A small segmentation model, trained from scratch: 0.918M parameters.
Rows from block 3 of a small segmentation model, named by matrix and row number. Rows with one number belong to one neuron. Each number is 500 + 25 x the weight over its row's rms, rounded and kept within 0 to 999. All counts start at 0. Numbers have three digits each.
After each neuron's rows are labels from the 100 images, of 14848, where the neuron reaches its largest size: "lies over" is the class under the peak. Only what is clearly more common there than usual is listed. The data: rendered scenes of toy objects such as cars, trees, mugs and chairs.
# u: gMLP up (value half) (model.blocks.3.mixer.u.weight, 384x128), inputs 64-127
# v: gMLP up (gate half) (model.blocks.3.mixer.v.weight, 384x128), inputs 64-127
# out: gMLP down (model.blocks.3.mixer.out.weight, 128x384, transposed), outputs 64-127

u.222:445506521512542522528530466496478468504536498457504492460510477489507507535509533514518516492520489538492490475506522505497548478545480515444526455512498514519509461447528479468533502502541486
v.222:503490482484506483549474497504484519523541485464497479511517518506528511530495473463487490500491496531516485481466488492459502487486510498456516500479523539487501467484525504507561470490552512
out.222:474460508546475498472478507516506563485496497506495480495536555510490487491517469562485484506495470513522463525518564495498493528448500507504477486480502508548479480563517516484477510512524523
lies over: mushroom

u.137:494494502559531506518521474486497545498523488517507471475500525570485511491551473449516481506485505503492512499532499522490501537505504506507446469525522457512486529472517491493476516499502438
v.137:474461493513492541525478504526492523524502511478474508451534486475507492505522490512551476497511521486499512499458560545475560481497540498463500480491502533461499494522471429509488532525508516
out.137:467470519539503447429427498501477494481512522510509511483486498477537506498464501528516541508493525436513499570500484533497514497511494496512519499517486498510514494567503516471527505527503505
lies over: truck

u.216:492511500471540481516508504503460500489483475532491463482497505512520516505486515470500512459527508522516516561528513466522493500548493516530499466452515505504540475485466525476479486514458503
v.216:489528510492513447512514480525522460515511495483496440493464546528469496560488528532492502507480473496510533469495516490486494546463489506504499506458478490465541480513535515508499494516502502
out.216:517512503523541486481503505533516528492500466447552519528558487504481493513502508480506501505502449494475485492510487495495533482489463478462516443499500439503518435493513525523483492463507509
lies over: trophy

u.214:503527441502477480488500446484566530484534483540453517487489541504490479480511467511501508526485506490474512475492521498517540486516464494509491511509495497451521555471519494513521482531497491
v.214:487508554528502500510490545485522492459519509493528462454490481509481546500480489521488584495479485542475500477459544463494530500509479517493464450476497505535493454516453494491520511506517504
out.214:499486518474505465491516541512507527507508471535510481497551518475466497454512500531491497462506498456482494463501562471467504491527531528504482470514506490484512532510501514483474532457483465
lies over: mushroom

u.178:510497459483513467482527533484494534497494418473492540500493478499475545501514452530492530512545547509520512492532507492483519488499497507490502471491500539509494520481507530512548498486521511
v.178:464491473508507510514537465520447449540485522534518489492486495507493472517512499488528487492483480498474525511470473485532487519529519550486454485531488487465484497479516521507512532504525452
out.178:514544547504501453469514476466512506527498527502477499468529499479535523500519533494530498464513523452486522474547489499506489494489493505479455500504462473469476526505479474470513492519517471
lies over: hammer

u.319:466485489539556499478511464467537524529500520477466453456518501540474505535513442516467509520496478531501546487521491494483532504484530520463497491511476477520478517453521533472500494491496490
v.319:487507482498532454445468471516482496549512491508495507480510489545472501504497493488534499484501535512442476550524508478505523521488479527479523490486477509540495529523517496496477523553484510
out.319:529498478486492451490486497541452529481508482468479491447475522469484493502470534508532475489510541470516493558487530497505504473545491512526511510502492484483560469487543503535497516553504515
lies over: rocket

u.190:561522524488509448521505554525497491550490510431499510500528537479509501520484475508486506449495475532505538516520532508505472477510511489500534515494478469512529486498502498494469546475534462
v.190:463518518506470460550507475494485480531483510493504469460488502520497510493470524548526549493478478521477504472511519518515540508514503500492482492545506509504513486447508507453518499516478573
out.190:522462483472510527492473496503491538525468487505546538487501494519501496485486458486508511528453501495487486487459534483445525480484488536496519508484492492554524476553484466493519488489511476
lies over: house

u.329:458473473497514503541481477509491509503472531518524497482515521508536498489490530454527530509503496407490507523465550449536495499541476516503483510504514462511496460552477508520474516476503503
v.329:507483530489503467507517476487462530477498483509487462458502495535505488499501520509520469464494520506466547482513518504523512548517491529485509495507491482514516472504517514451510455501498490
out.329:522466479545513508495491522523497459460528510492524530560482488534497506521446504524516528488495492541522463477516514489486484471507550468462513450474477482503532527490476473493523463513481484
lies over: car

u.220:504476491481476440457503540515550497499504489505498504527535470529489472458508461499521515493505518515501486526525541505545490512518482533520424496510527509516493524461495489528512459536487477
v.220:481521496547464557458486508507514529512419496521496518513468519509493510525541506500525503545486495528490487461549496524527512445514507433513494455507487505513492484471491499510493489493502538
out.220:529463529469486486524497490482491503497546515515460535444539499543522466478525499476488517515466485534541483476503483461491508449522503537512478525516471546527498516473498477491561515503479509
lies over: car

u.20:495498526491505480471519532460498484536483498528514466500529471512460533520515449547481508482478459504502499507480530510518519480504506526562477511500504494513486460489512510478487489543512496
v.20:488464483538533493527495507506517510516460454481430473471477517493477545509466466506466520517492521483484532525517520506485522532490506499512525489499499504456495478490469530483520500490529515
out.20:503505489489503481482453511515514510497547509437514537488470461490463461496525518499481510471494528500495465483533489515532531489526478500490482516521500487502527484482490444527456503488508476
lies over: ice cream

u.56:534502508485504491463510456507471511519504476458469513490547486492481484485504499523530428493537480521517505516523452495512469522477492512505494466490515510491474536519495502510525509510509476
v.56:440476471525534522570541513504463476502489541527472482467466523531505536512488502476470547524478483471481520506471522458498560483502472500488490463510509510501505461509493504508501477500527537
out.56:503477507532515508479485521505479463519520474510511488523515520520465539502498490503510499494469524520486509512498530557453487470484543457472518438486508489490508556494448477471484448502495498
lies over: hammer

u.177:500537502507517489516502500477462542510516463482528504503505505548537529479553515485508489507508504477528497498486512505449490521488504533457456523470509538532477476516543499468472551463526539
v.177:463509507526521457517486507479501526483513501522521503476488531525490495522498521470538525515485529480515555456509561476457497512471506538466485473486477529552484487551490509491458523471562516
out.177:538525536487468470515500542483493477486475524483514459491506534513531506486529492507492531487462520488488490520472516497547512531484553471513523498524504532513519554523499488514497459471507484
lies over: barrel

u.278:447472519513522543471496496513491479475458525475493477476521510517481480533512506475508535539492514498497506481502524450487522491547511485486478513512499523498519503527475576508509499470490506
v.278:536493533532514493456476518550508489496548523499533475465528499508495536498463488482483525491535503471534525495467503468494487528523497471515449505484519494505530479491482497535511484486461496
out.278:505515487445535465508494480502504481511536515552474481492480491478481449484490450526523479494495516433514502516481540516531480501490498492511514491509465505504461487495472489495508519506470509
lies over: snowman

u.36:478451517484522476515493471475481493515476457502486494494469515494489527529507503501505530522480468501480531492465519465522515490490494532464493505514514493504498505470438503540497502472501552
v.36:505480492501497455526495490520468503569468507442477503509546481483558485481483446462483451463522554524473506479493475486481535508535533517515526497508466489531527493486516514538506481531513465
out.36:508476504521525550517530532509508505497491478503475490514500470490496538558523513535505539491517461552535516482545494519477484531478453529520476503498461549499459509523512496478522486495459481
lies over: mug

u.344:430504473523542505521516495479494505474470538520546468453498490520486506514498512529513555498508547510489570521476518485480525460521460497491501463516536508486496484498508482509501489513476473
v.344:509524544474482473461490485491479514506524452439467516520553503481479454519533517524519481524546527506516506490520485527495489512490483494503501508489484537482471515493546499510512489551519492
out.344:550509529475527488490498498536477506458551485472468515533501502473470490457505469467517497514511474499525470487511489513503503508486546487462560451454464489509498493471517520482500506495529507
lies over: trophy

u.351:460484497479492507530460496485474455482525480501484506506496498477468537535479529489540526531513500525470487512505524452491497487482485521488494531516514493485475507560457469489487491497512501
v.351:510512524509485515487524466479495474493513519503526462478485477531534516485520540510508461484528511512521481467476476534496499541514511494506498539495501493466525495517512468533535518490449485
out.351:469507494506499466489536469540514495515472501506567523507486465468499465480501506464502531494521457502511497503527473521477493462511486548487494471528546513522520502492502462556562530523497473
lies over: umbrella

u.256:489491486484502520524486516488512468466477502525513475519446514495509531501488478468521524503478491510505492535493523510464522509481454517534439529527485485515516488479547491505532509511508566
v.256:525508554546513534510462504496468506524538498488500506471494529512491490518509535470524461503481489489463504554472483529474484498511505476491501461526494512500487492534461535494524538472509518
out.256:499453501508496502447444516530500478517535527528493498512509524506526508525477551476481502476456453533514474531477539473473487496510558513499507519492529521475491482483473502482498500503482517
lies over: car

u.199:505477522535463473528480530505520499526481488496513501492474446533511527517523556513510494528553504464480449521495495470503470488515421512500508497519523535506482485466481500481474543521486493
v.199:469510488516521495491523482484514465504528496506484522510466519520484503500532508508519488539505514478455505457506509473505519516478451473490539456546486536473521476500541490474544549443541534
out.199:492511471493524485503467487532476519487536497480535520490491497528482467500521505443526491520538500531525501551510467526454515472483494495473491480499474473531503545502518511494479455484505496
lies over: mushroom

u.333:530469503512514482479443515502499491525498537518518472455520492508520572540453484518499499453499519485500494473478502490498506494497455452533481548504523523501503475463482524465506524457512481
v.333:449500544488498464477483495498516517507510501513476504478520563538468496489464506509531476524487526494441512517479545551507478519498454459508499477528449507484505545542525493527518488492506521
out.333:519489516472522477496478474484512468522524490503494490445542499480469507527514483553480486501516462477521540520462504486492507461541468505484493504542521530477497464472481509521538515532486533
lies over: teapot

u.54:488522493478519476505515514480533511522465501452476518513488510499455526511483500466541495513473532504450492520462511481510487500546464461476512480536464522518484501484523460541480482548536499
v.54:480497503506501460523499459525478488528518525507524467498499512501474526449465487531494529503484538499488474504536503461474532475479509543515489492518532509524502525469511559465519508477469472
out.54:517497484487491518528520503510498525513508508525516518557516454511509476514485487516484491514470545490508485474477512478495533506494494533524470488488483455604509469441478486481517485475525487
lies over: house

u.158:534458504479484516542482502468497458460541495515512509519510508478485511478481524500487523527490480461498482491458507494460486505528473549499492524490504517484519460480520500516490533493492488
v.158:458497491476513511506521525519563504514459517517493536474464497481451501516516500534515532485466519484491502519456515486562488526471505493483462526529487455461516494499475483511538511520526509
out.158:495540492535490484563477521500502524540481490511535510553492499480441489538488513543516454450494492499514495497556515518539477475488518491501509477538494513513448518522494510493487443445478540
lies over: arch

u.112:481486479463508480505484474484467493552522459483510494469473500505494501488490454491485489486461511529488479516501530515472552531460476552545457543489528488526467523472525496495490509522517490
v.112:491474483513498516483503520497507476468470504498520501497521500502522532549520496504520534488545468515556480514491550491450489470513516491525506496510496489520491478537481426515526491504525561
out.112:501513488448530487516499456493514504539547517509492490505500484472519475483537523504456478490457461459523495478518512501499483456543498503459489491483502525478513544488431540507502525485520487
lies over: mushroom

u.350:536518517529475471509518531521492566520436522477492470474480491538499460522476487485538507478523524467479488510518457474523519509502471449465473509511504488515493495512504492452496489484473507
v.350:455504526529487510496525494481497473489508532520497510485502454485445488536510531483513506489462531499501492483482511533498536473506477542508505472516498545519514497504513464481493489513469482
out.350:462456488488482502466473482496499461480515489547539503505497500493501527478529493520514528492462500513561478467488536532527537545479532530567491504510486504483465503480530520505491488542494509
lies over: tree

u.151:504484480487529510512510547527477472511450464524485497509519525543484501514544518495489508491528456492527506494533525476542470502535477557466472498511533475492553510486493527495518519513515454
v.151:474508495506518504482549427495500524526502515482497474465509436476520487472482518476537505501495543521485492498470516476469537495513531526503518485541517511527483475508518481497509522499491495
out.151:481498537495456507489482490499532492494524536462519478464540519500486491458474515460540500519497505460474496530472507445495517520513521464517491515477529509537446520503459480483471506537486546
lies over: barrel

u.315:503480507470467506524480462486508520495507478545512510481494535517505467512467475481488532506506515463525486501456532468481511508468467502434475507470532526482513482517504457465507544520537468
v.315:477519508459481470515497461524487512493494526542510462454514507506482530508470513531520504496504542518496527467513515507502533515513468519496485478470494477496489479519501543433518488468488474
out.315:502444522442522520522519516494465494511460488501519535518504506510436526472507514480485515482518452482502465494521549507518511529499477477524488480497515498515501528504497481500445489477462512
lies over: mug

u.253:496496467548486504483555495475486551491455494528440473463490486538491521524495522516507476500494477523464484518522473515518493471522465468480491495470496450510542540447478507480514517470476544
v.253:488490495517534489539530449535506489504508567537489480464495494507487495492496514482500478521473538512461520517504506481516506520478511445470519474503473491477509509483504493486538528501478479
out.253:511514505478460490516510489490528454502477497508522518482505521498465541450487438461527533520488461427509511533508481472535517515513494505495534502531487514517444509497510510509500511521504560
lies over: trophy

u.30:454486526472559569515477467488493461494528511503518464491480501481492476535487465505497543542529521460519556480502503487495512511477557520491544493509534490520491480541485500502526505476476457
v.30:521500520490472511526491535483543561525504465481440495526464545505514488513539479519519472552513496479484474455510469548488516428498511460496495503520493476471468525525509476489520455496476520
out.30:513528518503493469483484514509516522457503491516579531484544486517498486470450476533518477497478492501548503512491550525486502501501464541472466508500437498476475513505493507524482529533476499
lies over: airplane

u.229:457453510502516523524531508471449516501473519511516438453497506502501481504482490499470549514489524488508537470476501511494536471524459518482508446509519526508504522522482516479494491466486519
v.229:480466525514546478502502493482516527545500456475483517476504481485447501491493498492504515546519498511479534523521485489538490512437471482479499494490495520455482491519482502489536512546545520
out.229:527553491513511494507475505515483458497517497458484536507481521507520530532503492488563517503505492538453460525496510473527503551500512500536492498499460477518489439513509480526502534514546447
lies over: truck

u.250:539471523499533468522465524513496489500485469526506513482505553503502522478486470472514522521481482480509507511483532522457479532465477491485501491473516506443510471537484505548494507513499556
v.250:476522539484471507499456458527478501513507516516480480490518530483500528505479522517498478515482483497492544478495539535491536516462514498493512453471489565550504476464486461513480488504517555
out.250:465477496484476483525581469524506443453473506470488509482506520468500469523472554468473465490485474495467522533495519470549513510527496486516534486515459494494497523492475490482491491491507509
lies over: bottle; barrel

u.57:494492489498526510539514492461489514441526494481477515466532476468459510525477537546569527509498499495490511446499531469472527498529466509495486508485490522543502498511514535504479542461499516
v.57:480465532500500492512486484515545498502465505475514491513473530514498513498491438472523497486478518531477508479469522478529485500501536503492461484506479458492510457486549486571552484545520522
out.57:512512549557517504455493536505537541465541504490510525449511513538512491484498512519469527490525520506500502489487496512493508465467539494500448459444471492493505494498494463495518478498516482
lies over: mushroom

u.39:494484478582485487486513446509494513493489495523519496476509506469547546505518516503517504511500500517484479521513498514481495500430493477509489519495467522498503468498496496511514502513529555
v.39:447518479552527516547558484494485456534510473494500490466542501496471507499500526503501530529524492514512506512497533474496529518519508514479531452495464542526486493473481495494510485486497512
out.39:486537531453501521540530535522484499506489522505479499492480468506524517511528481479461473467497466482529546516467525483523451518510492463516504515473539543549496515510502444495503513530488470
lies over: robot

u.82:524483506443486482529534538483486500521445500464516493539511500529477497533476510473512493500479488490481532472436504510516511547486522507485517502509491541489460500508504559496445487500547505
v.82:459492489533515513544485462492498526506517512540478515463466496507490503511484501466461525515522526470452531486509528486549543541470477498492445461496522509500528508495541492465515479571484492
out.82:508492529521520514500499479475500498532505487498526471494506464547494497552495488530500471474512484506509496529527510503422464487540508473497527489465470452467549484473476501475495472494459451
lies over: house

u.116:478459476494467515485529486508477472530503483510509513478521478494463508479469521488480547501512486490552511476515541434506510541493514586522474503480531448512476500486484527498502528465494472
v.116:500512531486474509523489531483484512515516502476474515519478560472498474494545514505504487536481530485486478502504497540510496457522505451492542479494489515466529491548513487486507469527517521
out.116:538550466508503508489460504456520481495526528483476481504521549500511539511486505525519458494495491531544548532511537553482530487493509464437517525497479508480536490507502495487489467531492485
lies over: car

u.132:517514449477481487497557478462501514552506524489486481500475557473468506459496461508522493463450494507506467438510524502494521560489481501512432521504474507528482525514550511492502519488513525
v.132:446500526554511517521440509547460502542498535506495512459484492519465475492516483474495523527493504495473506507501490513501528500476493494480453484529525507515443481495518484504488478505507516
out.132:484554545526522486459461536495490498500552475501505504492575523511520496470494514497502531472509531493484496490462503512510527490500502457488504463473532489484525483488471495485504464467524499
lies over: hammer

u.286:478498527447493496518480500516480452454464519516522517491514463515487524484482476496508511470503500488501557494510518482515536515446531504493483532480530494523527474534478519476511502492522459
v.286:505536504549467499496490546518475529515507519513476534541506542492465498509559500533464523507489479526500499491514504531530482483503464476546547484504485485536506485498483484516484467534505527
out.286:545480493506487485539467504530480508480495545471552496485471534475532551489501489451533502539495484524487490514500527508540502501527498482505518481502425510522455514489519503539507500539509506
lies over: truck

u.375:483486490502481528529508512485511505454495453550505520506498511510489532541484505522491519516430517473487524469474554451506505506460455521488530538495532525465534482530496516511433517470527512
v.375:508515520500462511505494533504487514484474496521479483493535452540478498530537544512480491512537523535467516510495466544507535474519497496490520456517456513461478489483489503549488487461518535
out.375:536507517501533475499507488492487495508441505486502515510518508489511541468497523482523475545507500498518499460471553459518466540533526553491503477498474461492489506535509499535515525512513467
lies over: umbrella

u.369:517534509505510507513458477500507473457483435481520515492579473535522504451524484500483542478508496527463490498492521511515515456444473466487511464510470455490479512513493522496546519459497523
v.369:487536510528513521531434514462478458505503503444460492492567482535537550484484472491538522503478486520473507488502467519517532509491465530499487464503483462509486511495519484435524524511498519
out.369:536464480494489505507531540468509506499515541502506463497466530486495502521450537470476460494478493491494496543507525469496510533518495502511469529483503544542524481493464464487498520534522502
lies over: barrel

u.150:509454471502502436522497515500524498520499522479465500467478529506519480503501487449520500503510474474484477509523519527463468498503494513515500477494523503487534457528489553544463556464530507
v.150:504513520545477467485490461489486494504507475491495494475494539509483505531486523479570491470483464496493507485518504513465477495505507490472518491495474510493529489492447502524471512496526550
out.150:475458495493530486536516507495521522453503486514496470481552488519495495532490543470488483466511452501513482527519522475541545543473482494551480500476472485506520515476476449472496519565479507
lies over: barrel

u.49:465469476508513527512538499477487495488540504492442465464520489456469496485531496495511513544487470521509541438500500489492524484526494548469483464469514490503511506515499550504485474455521528
v.49:493528499507474475506480497512477516502505523481504500450513520487478509499536495516489481515526472488504476524495484534495502493537499455484505458549488525544500467471517478454540515492496516
out.49:512516514549471510487528491504469459506476521527486534458490554495505482519513510543489490452517537483487445520494516519520517488488511442537517513516481540506454525470510449491488511507471502
lies over: ice cream

u.139:498496471482456479532530505449532515528475453479473502463463515478513525482478485495494465515552445516514501517528524506499518523518468513470466473488497506490540490500462477490524511467497527
v.139:499489447527514509480528480535484486503542521500548532497547497509480505553499491463527486510503492522510511491469476514515523455481496484501542477525481494474516476478531475534470562531481505
out.139:524503538512518522483515493524508476487503497458459541479506493442498485510499494460478512466472506492531467542505486467502527458521485481509536508542508567488494503507500501485444543478515458
lies over: trophy; ice cream

u.70:557518492472497507551492512491489519507510523523500534528524513486505512453483494486534505494488529548472468470499491491469484537459500529464481538446489546518506478518502528511470525490477499
v.70:480570514495509516517490487492448547508520536489516509503516508503474531479483525519521548489502529510457524501501500477504523490466493489462451476505446507515478462509503523515521513528528520
out.70:533491515506507480475510510512503526509519508487497502464499432492514504478494483518513470489476554476538485508455556468543512505474541500543508489486494486436549493549468480539515491524515519
lies over: truck

u.83:483492509538515450516529520502491525451444481475525490503462456522536519490457493474463531499488493518513522538490525474482516479518489482533435516524501508515487494513498520503469503459505496
v.83:481507537512478531496478510519522515512501464506462527512480509474465495513515510576464518528490497504480504543532500468491503500495462443483512480456500509484479516489485503504488473493506529
out.83:519484504505505542508459501491459520523482534459484479478473525484504473487523468454521502510538481522524525483511523532527481511500509492502499495496452501523471500538556513508555470537498459
lies over: truck

u.71:507489510504500524515511515505476488489485487523548472533478479458550521464489515510514530534506487532535494521487492498477505490508530543547511510498510487506472486493466500501469511473506533
v.71:488515524497530502512493463518472474525517508517518477464503502496496513537484499489507485490490493504459523466512476492497497521513461483443506466546482506483514488509517508482502525478486517
out.71:518518502545506520488481516500482502527523495499460503550516483483486454507520503523529548498487499522478460497488533494498516490515514456506484498485488532509518542514458494506549464505484467
lies over: house

u.141:482513463508463497526503523514526457519488521538530492495445477475519548520481473499486541509480499508522461463478523501550522473483501512526497541537536471501500489486500498501479505504493491
v.141:497475546502487493536490516491489495516465519494480516501524506490453514529514500520479502538476467448442523514511487491544549477453512490500498462471496498501470512498456478506513510564538534
out.141:528477503470488523475506524462468532490520499473507499493536529524467441491497487481570457505525493484536519518533504490476497534507487511537502494499503488521476494479481502493462506531493513
lies over: barrel

u.101:505516492478509468491485501506475551535496480449512501512462505504478491504492477463475499500496487494511534544484484530525506512517463510496500491468519492492529524456451512499506518507495497
v.101:461473516468532514485543498459504514547491544500483501487515469522528502535522556536535516494472514514487545530444507498500527483487491519482512493554476480505483508487469480519525525489501491
out.101:495507504532504478516534524489560471497510526503511496489475486454501509514491539493479488516471459500506491481538487525532507486499512468541520484545476485480504475456477525466507562490466488
lies over: trophy

u.224:565525498517511492533499554497459464526476497503480469505513510518525509510458531488492529498470488520495489543477502503474516480501512537560502534526472473511489504499436535509493520466515504
v.224:433508547528513526511550462508552522537511518478494446483520518496480529507503507519504536493500541523509493467526486512506514441518462482434483477502528506567499477480496500518540482486537522
out.224:509519541507502492517466519513507538524528516507526512475483440490466483480509532509459536487518509479471500520512477499471482497522521522512502477513471470476528544500468473494527476446484476
lies over: arch

u.197:486490531498513540512464463536525499446500490541521523495552493491506525514449516448460491493525529490518542499493503472456482496519534481435529519505510514453572517543459508514485506496520472
v.197:482485488537519516506527493508467489528495518491508447459514474461520493489505505530506501473530515508513506495482493496474518521523512555465525483496526492502467548503492518464513472460482471
out.197:479523514485477547510521489499472509547516532474467504485485448506565516477508473482478504480471511536505501518449528448528465522484475496528477515462500505552518514504546461490560506532513490
lies over: robot

u.330:509515558542498495476468514507489485484513464484509544489539482497476502533506493488479484528475504504483521505490460521482509497502434430487516496502509564495484520470475526516534489532543497
v.330:457479450493550509507513471491457484466479529501505459494494476496494526528508523537513538480511492505489497527503476482471506457549527509475521435555499511509476499509488488513513518472487473
out.330:500489467540488475482492523525524521503513503504498506487499492494509488503488543490572497446540510517500507490501492531493472438525447509471476475453482507489491517474461490471433511496488485
lies over: hammer

u.236:521509485483538489502464542508527486494513493496536528540480506519481488517517511499509482502501517451512507501513489514466513527479479501526515525518489498440471497515517532503440501531534503
v.236:440477500471507474523477529501467510537469537515500491468480478497468534482493504477527509487511493512452501520522521494492498503509515529504490485493456494535528493499451500549492519493479514
out.236:542490500459486491467505528475535513522494507491527481509510507512446500488440528468512530442484492494477483487567552496467519520522505515500515453477468476505494543481489510463464507467490551
lies over: table

u.94:511492502493492454525461488524500500487468501427497536518530489504539496530471497480458488461524510513457480544547480480485504485539511511518499500518457504514530481486487472510499490503519473
v.94:478516470495476482532494506504485496526476494514460512493521522497468458507493497519494523548460525530505524493469484516498504465509491491509513489519452528517538475450485482487496530511526525
out.94:447465494533498474560519498496498521484470476497502468503519465497504524479519495513472523485502464482501536510494521524525527530477500487567493486457506522546514514521478496468467516508524524
lies over: mug

u.176:453464499525528513488476452502485507520497518474475502442514488497504484541535526518530506488483495500471535508473551504474550519553507494462486493491518498535522475472497495514530506484520496
v.176:488481524517483429506490512494508519512487520532531473476524485475519501500451505507499546485512463472518493500472527438478538540459474507480461503486477518504500464469490503511518527506556481
out.176:476476532474512423502508466500536519480502537508482462503502462497505470515518468494481492490510477535514516542511520489477526482495497491513480487489448477463523520518484546497517497528527503
lies over: snowman

u.95:463463532535538512499478509519507492455503549500510486504524510477472478484524516481511543526478495472501535512496529481497518495514479512488518506517492446493557482506516555513531523502523500
v.95:487493462487507488571519494461502512502459521488468484475518489489511525544507501446456465493528500517474519504458504510522520476503499482495525457511490548492526486492472516494475518492551515
out.95:518474458526507514518522517516496468546489513469482546487446465493500536552483495544487515490493495527500470497489497507510533480478510529477490529517511528515539541454488461520488507471501471
lies over: ice cream

u.335:502506475556485462499500461516549505506493506536502492496514470482498523505483493497471491503496510501494467504493509488464523533473551452535504512521480518491449507529488504524456489539517514
v.335:482446497499525513516489516474491481490471536515476465480492458480542517501489518472519563495488531529481485527474504478488510505505485513473456472496479516490521512523516507497496495439527498
out.335:523511492429499516476503480512513486516502517441457489479527475530470498481492461553526489485464467473506488496507515491539509516496478507524480477491466427525532502458467485486488518503489485
lies over: umbrella

u.310:462463537559485490501520452495484523486452476506514471470479516503469493515488507526492507482523459504530536537476482505474524487500526512464513456518522510463504551533531514494521501500507474
v.310:524500484517516475526555474495525510474501501504449452483500507495524496518531503492488473492502510497516507497449507514530492502495485450491495493441550501492527513489509508548486499538505492
out.310:507483492432524525492516469504536525510517500518484494490525484475482467516533465481526518557509487470489475509520477490469529470467491551483490543527484458512480470497493492431488537473499504
lies over: snowman

u.53:507506518452420524477481489502512519494516512533501510505516496491491493514505504495494522517445498516482485504509515496512526501453496539506470479536513523502537481492431434468527466498472517
v.53:481513525486517488511514509488532466486511492541490499495477497494486537504458551543535538514477503493477528492483488498524521461503464487482499493530486508504500518551501493470550502479499545
out.53:540519517491469497530461527492507524538505518514500521513519533487450484497491481484494472501467485508478489483504523517495486495538487500542480479564467520542496488489466522517514502463502566
lies over: arch